config.toml
arch = "unet"
model = "model that predicts nearness at each pixel"
dataset = "rendered roads seen from a driver's seat, with toy cars, trees and houses"
train_examples = 36250
image_size = 64
crop_scale_min = 1
horizontal_flip = false
norm = "instancenorm"
activation = "silu"
pixel_unshuffle = 2
widths = [64, 128, 128]
blocks_per_level = 2
block = "basic"
attention = false
upsampling = "nearest_conv"
loss = "mse"
targets = "nearness"
init = "xavier_uniform"
residual_init = "scaled_by_depth"
optimizer = "adam_atan2"
lr = 0.0023
beta1 = 0.95
beta2 = 0.95
grad_clip = 1.0
steps = 40000
batch_size = 64
epochs = 70.6
lr_schedule = "cosine"
final_lr_fraction = 0.05
warmup_steps = 2000
weight_decay = 0.09
Rows from block 6 of a small model that predicts nearness at each pixel, named by matrix and row number. Rows with one number belong to one channel. Each number is 500 + 50 x the weight over its row's rms, rounded and kept within 0 to 999. All counts start at 0. Numbers have three digits each.
After each channel's rows are labels from the 100 images, of 14976, where the channel reaches its highest value: "strongest on" is what is common among them; "peak on" is the class under the peak. Only what is clearly more common there than usual is listed. The data: rendered roads seen from a driver's seat, with toy cars, trees and houses. In brackets: how many of the 100.
# convs0: first 3x3 conv (model.decb.0.0.convs.0.weight, 128x256x3x3, each kernel summed), inputs 86-171
# convs1: second 3x3 conv (model.decb.0.0.convs.1.weight, 128x128x3x3, transposed, each kernel summed), outputs 64-127

convs0.54:530399468475459503534435536462580538447527463486508497561682445593558532480426402534482396471446480567454461537501516654568596458497472506539423477460396507432511551453502541444456514481472397454407440460451503559450535565540460435448397505542520426539461491
convs1.54:477475488545506550516506457586572535576535539534426455500562471556437527512561539566491515577480465540462419538545504542376550556356517595473471540511492535447405578552541528432466513440509520
strongest on: truck (86)
peak on: truck (80)

convs0.21:515610569470525463485469545420476567529472499434542471527534567508557511517482518499464518444512482432466496448503470522565472446479441539566494498378523581419485506425529513493506467545451455533445481496536566459453533477464492566485492477451511454433559495
convs1.21:474460549449596483533548416505528468581516495535606481521574436404513516486567579451519491506481485491506490628453404426453545474495403454522483472457482510551511503530490471497483531441514494
strongest on: line: no line (57)
peak on: road (66); car (26)

convs0.103:517454492504411485474536502538537543596582462589483404439539412441429521524534457455443478598512485584499438571520468482620532534515400485477429469551428551468502476478541432508448498500474496453470552472459544498448491386464499567518449512552556505454525563
convs1.103:527466508493468502560503413442481470445503508461463457531435417520523534522427459514496452491520492516455483517458467523525475587543500499589504480526554506445456571518378518472429444447530496
strongest on: pine (96)
peak on: pine (94)

convs0.120:521422574512501438495374453415503469534496542459513437549613483557603445515374515438424560485517441549382563496483471487453449527480508506601480495521541432463459541514516568497462514520513455534459501424481441525486556533441469502485495553548478413509527441
convs1.120:469465511486588408559531505477576509452455535538513499529469393502432547474433598526458496534475467492438573543523531517567441442551505529559487470476527424451466403546460418428463502532422536
strongest on: pine (71)
peak on: pine (58)

convs0.3:457431516470480541500486419495504562505549486494642486490440566530542409442525479525442426472425498571510533405426469501470402489479474509510495506501593560496466503470537470460414495465491523512529509468494500455534479490506458517484503449475530496481535460
convs1.3:434506551568483476552463516516516499465516515525467496550501409468425544557476582527515457486491487434504479411454493584492553401536554517512444504415389538531522507499534426411464511447436473
strongest on: bends right (87)
peak on: truck (57); car (43)

convs0.56:475578521462307432504466508479441508519469478519439523501558525473435506529532496472510527545511496557513533486472451553534499533519502538482426446352488515428551504467496504432374505535504504488483502482515469436490582481419487494505386483494554513516471517
convs1.56:544472522425474462505407513476600540404472555488493444499459407545486544467507486593452460473466476468459526384403457558410492466455446547497548409506450538429540548443315511450476475545475461
strongest on: vehicles: zero (36)
peak on: verge (37)

convs0.125:435585477537387472474477519501515461522402507537509469477542438472476602489556486490569555502435511468598493541532538461597466482457467470492446534362496603475514414458457495602433412420493470529515537480523499449435497454417508503487468543503524458467534521
convs1.125:520547466495513492461429425482517535438461414453474554541579556475495472477459412490578489437533567554423525472524494524616502511444466460496455487524470451419466557544480531512536549602439526
strongest on: dog (95)
peak on: dog (88)

convs0.82:426525487494507552524514480505608456548513541464578447533409475512491518531435477578475464493440444515609485491478549504422520467536517571489492550507485502476490451537471489429411426458392530511436478495492563476560453398505463504502535526498491575438444507
convs1.82:546569493585455510537507577583479466515407485558436493484409612565604397476475402528560592594533501490563515514483532460507556558564483492567472496549564540424437466525418542481566462515521412
strongest on: pine (89)
peak on: pine (80)

convs0.13:441431455445406487488454396514459505544512547440446530512582512468384494447541489418525425547493488512471510578494441581537501507511475496448487449528493432496521410531500512502463501486453617493509461490493487461498491422459492559443478449485445521510554502
convs1.13:476511527514409573501460584478585505530523461493445531483487386563565402533532471559426538505592526554508423433506483505540561478500514573558506504525492443426492558526345514465515389507587548
strongest on: tree (69)
peak on: tree (53)

convs0.2:477510490585547479442435514501516431496507570483530631483537469485503513436542513532516507464473493557469555451493476453496591456517487473520507495369519593539463511431500483447482421582494547536497481486478497430573470519462545505526464535458491466544540556
convs1.2:590420404489480488485447479587471520542516481533425535599559608500463414420455472552565482519539503477486514482536485580489457524551451515549491487437490457441448476445542487535437515504502521
strongest on: lamp (88)
peak on: verge (91)

convs0.71:467512573527475533479461517450430401517489525571590516510571530491503461469532455563467465534521512559464482520471421518555646569473453457463504452452451544408490521522464504493424551464475553461473466522502549569467429526487525463475482519501530497442492511
convs1.71:491442579468513524477531540456532493553513483559480463522443466451499546582548518491566502442493563509539569475463497538482475493565548431573531512523469486505483477521441453460455550420438505
strongest on: pine (76)
peak on: pine (64); house (29)

convs0.39:437644588489403451473512416572446418482420464535382554476461504455425438498501477535507525493469469523502462543465460506619379549479552510466552498408461559395531435443516479453457557457480468395444466490529474489465526529497464489476481512431558507481464508
convs1.39:592467510529466499439422493445492554477552429538418473516485444438528555509444513512466388430408623551468526500410409514518537565569482539481458508468439480507428529495552529477588548586473583
strongest on: dog (63)
peak on: dog (48)

convs0.67:517414493494511577490412423489553469340418572548499563545649598506552462450500516560512538435441423507510535507492436562583464461494399512503513431462529461457525557424452483472548448463469503512417491531521536531525563553523452431478505512550483519471492496
convs1.67:529442501436509420447464391497500484539550511447475452469496446517465453459569521507525601551504487537409508552562474593499431455342465464518580585521519410514461553454567638503474497488579423
strongest on: truck (96)
peak on: truck (93)

convs0.77:503528415292553419448485461513537455530485552568560466433500585447458484373552543522403479479573497431493644408465556512531555513516494437543503506433476474446522561484500545534475537524467491518500468492438503461466496473483456527506506418542526439500531446
convs1.77:489593464474471400407463409523555509443468371526571434534574431555451493484406522500559468565417493502503558523444401524532426514567551489522520396496557560555585529490500479468534514418482470
strongest on: straight (67)
peak on: pine (31); tree (30)

convs0.98:490461535453489486526504500488473487564564486495527510535455444530547538490476485451563556459464367544437440491476446484570514436536503536463497458439458549468529501489472508501408564530529504432562421498525455541464466563542487495542461519478554494558537527
convs1.98:462462463465480485505500505398517518522454534460458335537512402443406503490472544518467430406484489490484546515510420554513565516455522480521462386461503455531513534552480507474493500403505479
strongest on: house (72)
peak on: house (65); tree (31)

convs0.62:502487402425496497435498573444436501482547381492649603474600514471531473456489435486530433571629508574465600503425460593502519491463515476464450518501530472493387476462546491478461562544466467514437452505473500480483479453507406516559460530517534470523525518
convs1.62:542528481477544401446468526422448514521504499556475447535594414481482519565491527529512467409400464465435331548369444463513525500523548397531537446478453493452606491494522433434557543541402472
strongest on: vehicles: zero (48)
peak on: road (76)

convs0.63:471440519503495516475498502530488510472452591508463512445597474501421469374595488466315543498566441546553485463462513543486529484514503452466509455423474475519377513493591434575478524472491475499441481436513446530527485484450456438492535502492432501474481562
convs1.63:545529444496523447533510433540482563500532415403569571505557546558450455519434554477542518525508509524451416427452570520355392542538424561524539455488432413595470479507551502440473517558415471
strongest on: truck (85)
peak on: truck (35)

convs0.16:573486336416577595522438482532557509486457538586447473517520529487445477564456567462540481421479421355570438541504523511596473392458508494516408493365506540455575456436478479400525481473408519491514473592564506511483561508470530468430492482536480466516452462
convs1.16:531555452516550536452426547434516563480411420500484562519500507520490498454480424552542471462401450558483519541469415435533572479489422540587529489509435468503529559377469540508468560494569450
strongest on: car (89); bends left (79)
peak on: car (82)

convs0.86:511471448535547467514478546450527446482522528505497536540502543484552544475469550535521413524536521497491442500517309518475525487489522477428451608556507486528462451557417428543553498472465501525527447454453489462493413537504564477510516555468456503457484493
convs1.86:518488450451523483407537431507486381527441602422513470419487513466473526495475552403498519431569520479466543548525501475515483506423454471431502490464484430570465479555508483479457548395446445
strongest on: car (97)
peak on: car (96)

convs0.81:512481559501499476436369484572624524484493540428531408553525543549566510532411396537479464442490470523404443466454481599533538541533470519419551494468545508489483504470545491553467490535481540490463536461481534595488521452499472516488476561488458525458489524
convs1.81:509500558582575544552422517620500535435521555554490572485529455510542543535425623527519519524567509502483475584471465541487470519416481499508418481549526484441503448522512502453467533495543457
strongest on: bends left (69)
peak on: pine (46); house (27)

convs0.70:483563487592507422446487502516554571423467481498545553555565420505483489504408431508509500551463427451396511521537492495461425484568529523458506533496493526463495462484552517521555519406488546523464553478485515458500465465504556451482561438475506521511420418
convs1.70:496552517538497448488455431611523500439499463518453546481481539593539375530524437512487484610514523488510500545523597510425557542497551541431486490583413545467439471398539604529442480497466545
strongest on: house (62)
peak on: verge (45); house (26)

convs0.104:497504658397547492554521518413404510547495359550468565438432465415563523439484492532486554583488471454489498580476535530471452533465495460425488490468503562495525542529535491525491535544458505449490433481525452512513494493439491512623528500441547441494571456
convs1.104:445476544527533488535477436537565479446424512478549447410439520506518451489559367530601510468535523478476492497521498495500519460432541487557432567510566322480431427484525420451527464569485445
strongest on: bends right (66)
peak on: car (42); truck (28)

convs0.0:458471575535428454474426436603421428566486514546499580386412499517479529444510602481485493526525422468507585510547416446532507546486454537526467461451443504525408488498533505508457513450527509436423554411456491436407519522401606556491409516502508456448467494
convs1.0:498465491471395451504427530538547476451373539529459513459397498493502436489486489475421476498570413458532570577506570519435515510524567495511472489488549445430488481533341459610516424506506481
strongest on: bends right (75)
peak on: verge (41)

convs0.49:483540538324485467495536412491524486486505450458550456540541449483522430547590552573478418526472613571588518471510490456603473458435448536472439497437458490505487454451444496489471555517466477472476571435516450461496476416394532534506521541440462497497549488
convs1.49:489480535587498536540470471438525555487461490555496470421403555559412523539542445497507504469535493603513557545430475450478538456469458475547442465496460511439491557380492421439402463503452549
strongest on: car (85)
peak on: road (65)

convs0.65:455369507386454502600451450467468517538453540362480440560519502480540337492477529625453559463509468487531578570495590424456482525550447535508480503493510554437521525477473505497497420511511552445423427545546442479445535499522390517504495509530511482484472515
convs1.65:410527510495509524489466511504519459381523427546468476496517491592516484456535480507554553497391444501462618436460434462539509511529507500544483570475446500492529434472445469552542394430440570
strongest on: lamp (93)
peak on: lamp (91)

convs0.116:485454562481567478396449487419590399547537486485545472499483414413535556554475464447591487534559515462442388467481566511548495507471546489498499540539462506577407486518477446538476540503541441461479539420502448445464438469386513379430467564453456481513461523
convs1.116:428470546544428447487464496555494433479496630542445555464456504425445510469506574452461375459510485522565563536450518480522569503438384513508497441581454588521466450500515469495390473443498509
strongest on: house (63)
peak on: house (52); truck (40)

convs0.18:517563510568459494510483535461482465390478420484538522576533490390490467357454410477429592545384489499499516492474473590538457487421439495452574464454489552457482521498498534493470479468515502509554547477470490519516464470535422519483502440463478480460523455
convs1.18:503430488506501479483475452465603392538546496559517556485568555507462488502381588462454446540478569453436471612597487511452501495431486435537508490367454458532522408529503510502489408461481463
strongest on: car (91)
peak on: car (85)

convs0.99:500459505544539485585413368468498544541451494472520452495484555529545613470477479502566422489461370624463453350489494485436586481520466483463537519546540496534564467421464472508516514530467520519486488477462443525466570466502497499470506447526507498489448461
convs1.99:450393537581470546542484485574506517541477428491396579417506579585439463484496436486511518545570526530438488524516562482471504473493595565452489521455476496448465529433473568450527516514510449
strongest on: lamp (97)
peak on: verge (93)

convs0.28:439542462515363461519481472532469561441423345562430507345583496503463541400506498520580544481441482401529536405523520449576493506561495495429464453448471540488501461449549490481505490475446540521465532471492541511514440516522438438462500468491482488464490534
convs1.28:476494466502455548425487419440525477551479435510414476454542405553550527524551523429498456472465523495347497477499458489525450562534550429478424614408482406508583574516486533442473460569473572
strongest on: car (96)
peak on: car (90)

convs0.117:491453547457513535450490515503490492463470456527504511422499553468507487469508600542483595496360500523462512493487464422467494499431408488518419502590461409514508540567458517418478471464469520470521507441496431492461482363506310480482563392435468509503481436
convs1.117:418388543461473434445542489477450438502490515504486465419415510434521473551440520435538502441482446439492423472451502458485572406443488464482508465428438456546416483480557445404492497452483473
strongest on: truck (100)
peak on: truck (100)

convs0.43:484494553383522421553508437513457449509503524469524532526507456461549354510430527515434475487490405553498488492543465431585461491489443519559529503558478527471516541430479512526527416419502508448453440559482461436552521481479518478450511426518396503530454454
convs1.43:472388505535464397543483505592507566426500478488589446592529461542491464499366494553449584561498449565463576504424511416568440456578495571524518513467504521540616475461461434515528468445489475
strongest on: house (61)
peak on: house (36); car (34)

convs0.48:528586458518523432425475510604536417561542440546479556509546498407514395498386509511504529572521470549465398469480489540495566531537475478447444510426467664488507495498506569501539466342516455430471484525546473430525539507520484412522476522421483416490558465
convs1.48:439461536390518457388516518508495487552444494576484514519489463415461585400495575467514474410481455478477391473478410523352487417516499426574502470487455473525555583577490502495465600469455466
strongest on: house (64)
peak on: house (56); truck (30)

convs0.91:489533429440474567517533479463577538481460411501448497513517478392465488476557531518506436589515501475478519478514596489542470458470467510542451507458500524526515467471460559456385485498487520539476462505512386393503513545496478494422470479497473438438587541
convs1.91:411594581458446500473525515394558507453568517518477408598436454566542590540427447529552511478535513518527505482542413547504469467522481500473604481435471502461539506483452592517558492468469489
strongest on: bends left (75)
peak on: truck (73); car (27)

convs0.96:574468475480459403430514557447496581459488471523475443505519464451517450538589487478541518475546517543471425541498392595568536479562443469423388521436452519488493458586398460479409521435488434477462502484472511514448474459414462480476401490524505483449451527
convs1.96:447486539474556443490483545468552573475527537439439474537592438556455571535458562538480510517445587485412464467454476489469507465418428631486525491492479511479587552564512500397518519535471476
strongest on: car (92)
peak on: car (79)

convs0.100:403514462531531426551395521495458424511504327490439538478589605465456542447554573505502408489470571535526609486469509486555435517553566448516462516520394568520550469502484505485457500468472482532464495573486389439473534516464429537460525470421525517460451474
convs1.100:464505472497478519392577574550505497566449536502504476491504452425503444504560464485465506399515500427481419505416427446590517473504523501604558538490504518397529488531432407513489544559532470
strongest on: lamp (75)
peak on: verge (73)

convs0.33:469634539498542450430540440476519576363479541470558457401440527503480488482524442564557258477528484502509541571512443554521462489525481531519481501512533469505518504540444534536437502486485464534432520529519510398470441499439477541457481497516515450545496468
convs1.33:537439538503410454488476509600506502455512490499519436462476534556488442558488507471534570497446543467487552474501564399575508417517489584570496473430559493532563495443533476464555426416550547
strongest on: dog (93)
peak on: dog (57)

convs0.84:514550519368322467425501449495385454475497378600490536496478509382495546461484454443432484513592458499535473472491536521619526514470462517461510459431531528485537492520529487490451470473436458531477465523523445503479547443418453480549415432450525511544456470
convs1.84:530564444427514508523481524425500612437447417472536445622461513495461495522505438662528537514428484456499512517488498551457457420502547516562463470482510419468575602409482463475456464463514572
strongest on: car (94)
peak on: car (68)

convs0.97:502485488503457517459494397394526537470444428452536519507475539467469543554523464522541380511532521570531503472471498539506477511509498580594516504439457564489515485392480530480502548584447534546470464531523478495483505537484315514481511507479500447499486455
convs1.97:452499533486491523441544524492461526494599558498465403541639421443521537555484597514469470449400455530461441487452375503435521509526445469471473462478484476376549550537593524462473579468533474
strongest on: car (100); vehicles: two (71)
peak on: car (99)

convs0.1:497524550525568448477555472537473591506486452480522479529551362515451558549522480551486558555371531605484499490512536555565532530493426517503530499434491475426533550483493521484370469495506485507450561468509450496536522526399441494577439490505508421435473418
convs1.1:570539471575502501555440513621463559453591452502496558511518468457493483513452452564565381554544481500538453482473533531482492604385552448459415421494490461487579459487437575496552463581486456
strongest on: dog (67)
peak on: dog (49)